A small CTC image transcriber, trained from scratch.
Model: 1.56M parameters, 64-pixel images, arch resnet_bottleneck, norm batchnorm, activation relu, depths [4, 7, 4], widths [128, 224, 384].
Data: trained on short English words printed on busy colour backdrops, 45211 training examples, 7.2 epochs.
Rows from block 7 of a small CTC image transcriber, named by matrix and row number. Rows with one number belong to one channel. Each number is 128 + 32 x the weight over its row's rms, rounded and kept within 0 to 255. All counts start at 0. Numbers have three digits each.
After each channel's rows are labels from the 100 images, of 14976, where the channel reaches its highest value: "responds to" is what is common among them. Only what is clearly more common there than usual is listed. The data: short English words printed on busy colour backdrops. In brackets: how many of the 100, against the usual share in percent.
# convs1: 3x3 conv (model.blocks.7.convs.1.weight, 56x56x3x3, each kernel summed), inputs 0-55
# convs2: expand pointwise conv (model.blocks.7.convs.2.weight, 224x56x1x1, transposed), outputs 0-74

convs1.18:121197162103105165132135095114133126123136090077130102156159128127114201213093147115102125146076127112130208116128077093119096093139108141053135119091136136139100123157
convs2.18:115178177133098132177097082146209185132128181137126123158151181106107147071108170209119080084132116126125151119105089154126108125123054140104081119186087113168128117134193149115061129177142168128083091110092127159213131117151
responds to: the letter i (67 vs 22.4); the letter h (57 vs 12.3)

convs1.7:046070113101120146105118134183121085102187105171152138134091161158154146143097178146150161149078102126124116171075115071141179129117120097176105122113081147091141131115
convs2.7:156129131113128097162178060075110089072133128181113114162109094149074110107164227174157124126102161099123119146103064150162132102085135131089135153168084104136144149206135118165127147065120183091127102130108155104119123071103
responds to: the letter r (65 vs 22.7); capitals (62 vs 33.6); the letter k (38 vs 11.9); the letter c (37 vs 12.5)

convs1.0:123072191086081141074088060108148136110136118088164136180115082121110128152110111078109183109155099107108129089133108098125139144094141097135138102069121145159132111051
convs2.0:131123116132076103147046156128083173067102149182101154087107119141113155169081169122089067137179103105143148141131151124104201164105182107137132182116144107116108128168116140171095085136145127136123144127170148130151159093188
responds to: the letter r (67 vs 22.7)

convs1.47:096142139124150186138108105125126133125154159130168091082092070141115099101103111122104108133180110140082152111003117101131103128092157098070129110083076143108137111122
convs2.47:141140179164132166165120091055157114108085151097139127145154152103107062155144130127132097084158133200141110090121171109122099080095133129089125164179145152072188128061187062093189114172125155158149128130089160074106123168122
responds to: the letter r (51 vs 22.7); the letter d (47 vs 15.5); the letter g (37 vs 10.5)

convs1.46:092103121096200142109148112092086145122111158209094108087128121167128142131098143108128100145070118087168116148049161087153068129123113113137099152103091123083090137164
convs2.46:089088073139171103123126158148145110131095143134140108170116144145124142135063162145121130110085141063107138124150102127123116097125137100132119140147135111169099094150105141109090183100079096155127131133158133151113144146136
responds to: the letter r (100 vs 22.7); capitals (87 vs 33.6); the letter o (67 vs 33.8)

convs1.48:113077124147139088112048110122086148113094157113073081117164125157119149058112121095141202168129154124098125114159107105137139105156158140118129140083031137140139161123
convs2.48:208118091118101134130169180100091146142143128113175083130124129167185129145128121099128147147102140136114181118166096128174118108107140147191126166117141157073136169143073134125153136120145135133120159148111099156099163110142
responds to: the letter l (92 vs 22.5); capitals (67 vs 33.6); the letter p (32 vs 13)

convs1.8:121091053104122126131038105147131149118181094125072156085180123147138121091131153115154141185125147141110142099068126119124139133122147106050178129105120127168158135181
convs2.8:146133153056155111127140127070112133128132098108121088134088115123150121094113117157078149134103136147137131148111194114125123061192081097162136136118155128166117124130087145180167112172156100115113098160157088118142121132156
responds to: the letter l (98 vs 22.5); the letter i (50 vs 22.4)

convs1.21:060189148124176105122217113152146186133129154089128122106173118097099172154096103106128106148111189119141089183125201135144139121116142155119141123151098155145149170112
convs2.21:100095132171091096142106155177144100192154103052112132113184148149168161117132108090142134150132138177181102204125175129111127138155093198150177107103104098193137077141082135179166121062113058141106098189193184147175147124095
responds to: the letter i (63 vs 22.4)

convs1.20:099115163129113122078135109120088152140078138104035091150129095117135043096113072119123131107164141159164166160063083144141105099132135149115104151128154123167127081171
convs2.20:135163170114135123070179110139092118095129122104128141095124158046255137121232128112166159184144149106157120102157081098093111117145151080171174158108136157098131127142150125146148196143131108127097118139111135140129156173105
responds to: the letter t (81 vs 22.6)

convs1.54:063111104084133189126109171155096104133098084136045112125064124116145056187159120148131130106147113116148163131125099105121121166114121110076107105113151139149122056100
convs2.54:103107139112125111114132169127146089213114123110140176104181161152086143087119167144117165170130115130170136150125086105075185140210115144111132073147094153106145050106115171095106159153138127192142137135142095110145127120125
responds to: the letter b (89 vs 10.6); small letters (65 vs 33.5)

convs1.31:150193117164149132122133107058135072107172178120118187096134108080167126141131116117111085141202130059125140100085101061147109102107121092113127111132098087120099120112
convs2.31:113147126110114044157117128139141105113127110121172134167117088100185137138136118108114141109092134117120144133028146158140138073129123159190147146151152110211160169144108147131095166107112149079144132069121141165144195153102
responds to: the letter t (85 vs 22.6)

convs1.28:117107200121120129117151088057130122125172117135126075181123102062123069190086111116143134081157123140121110125143126094121107106118117064099132078150076080145108121168
convs2.28:134109133160137096125169160108133175160127083143129180154143168106135105082100083080217150120168118085154083128079122136160129103147201126086188101141095113143118156160133129080145152105187118130120159152056168165101133138093
responds to: the letter r (68 vs 22.7); the letter k (35 vs 11.9)

convs1.44:145185156096120064102174123172153141133092139125102046114161148137105080065151161099088146170109105123088127169145101103123148147156157186126125178107104117126137169088
convs2.44:123139163108141159109120197104087129104056138153109160096159146153109106183055138054112108152142078135143118136103126128099092167107150111206146090083089159108127144166166091111156052141127129090149098124126183099133108154155
responds to: the letter i (61 vs 22.4); the letter m (40 vs 9.8); the letter b (26 vs 10.6)

convs1.35:079154130104148135103065124132121114132095169127076129139072076159105123114171077104098199096139096082079132177127097140119110115098116201169108167092130121117134159097
convs2.35:121085123170140178116116158125086188107138105074138098141083154145098090173152106128118156079040101164115090123127122118203129133071131088083118146057181154109132170056098159123190094185040130118176123096135194114089137078073
responds to: the letter b (37 vs 10.6)

convs1.24:140112151084127165128036148095109139118216127156123077187126137115120128059141087117149135063130112158140149110187103120126057110121112141136110131123120087092141112129
convs2.24:177176084119098162127174081090119150129095129135125113187153109141116145124099085153162117078076107122117075121150091117149114129090136070089092127133198079142104138140103166141121158147135156122127086099095209111149087131107
responds to: the letter r (62 vs 22.7); the letter p (34 vs 13)

convs1.11:189102086094124154108164147109128117140087122177131122107078142093131111124098131146176190138121069175141186071086141177125076135121146097169176147143082083108127127144
convs2.11:083121086173145129170171075128144128112143132130180096110167148080138163119134118102097175072157186139124123072100170136155093106137101137154173130147217124146154093141137114167110142110111091097117139128133197114117147165096
responds to: the letter r (72 vs 22.7); capitals (60 vs 33.6)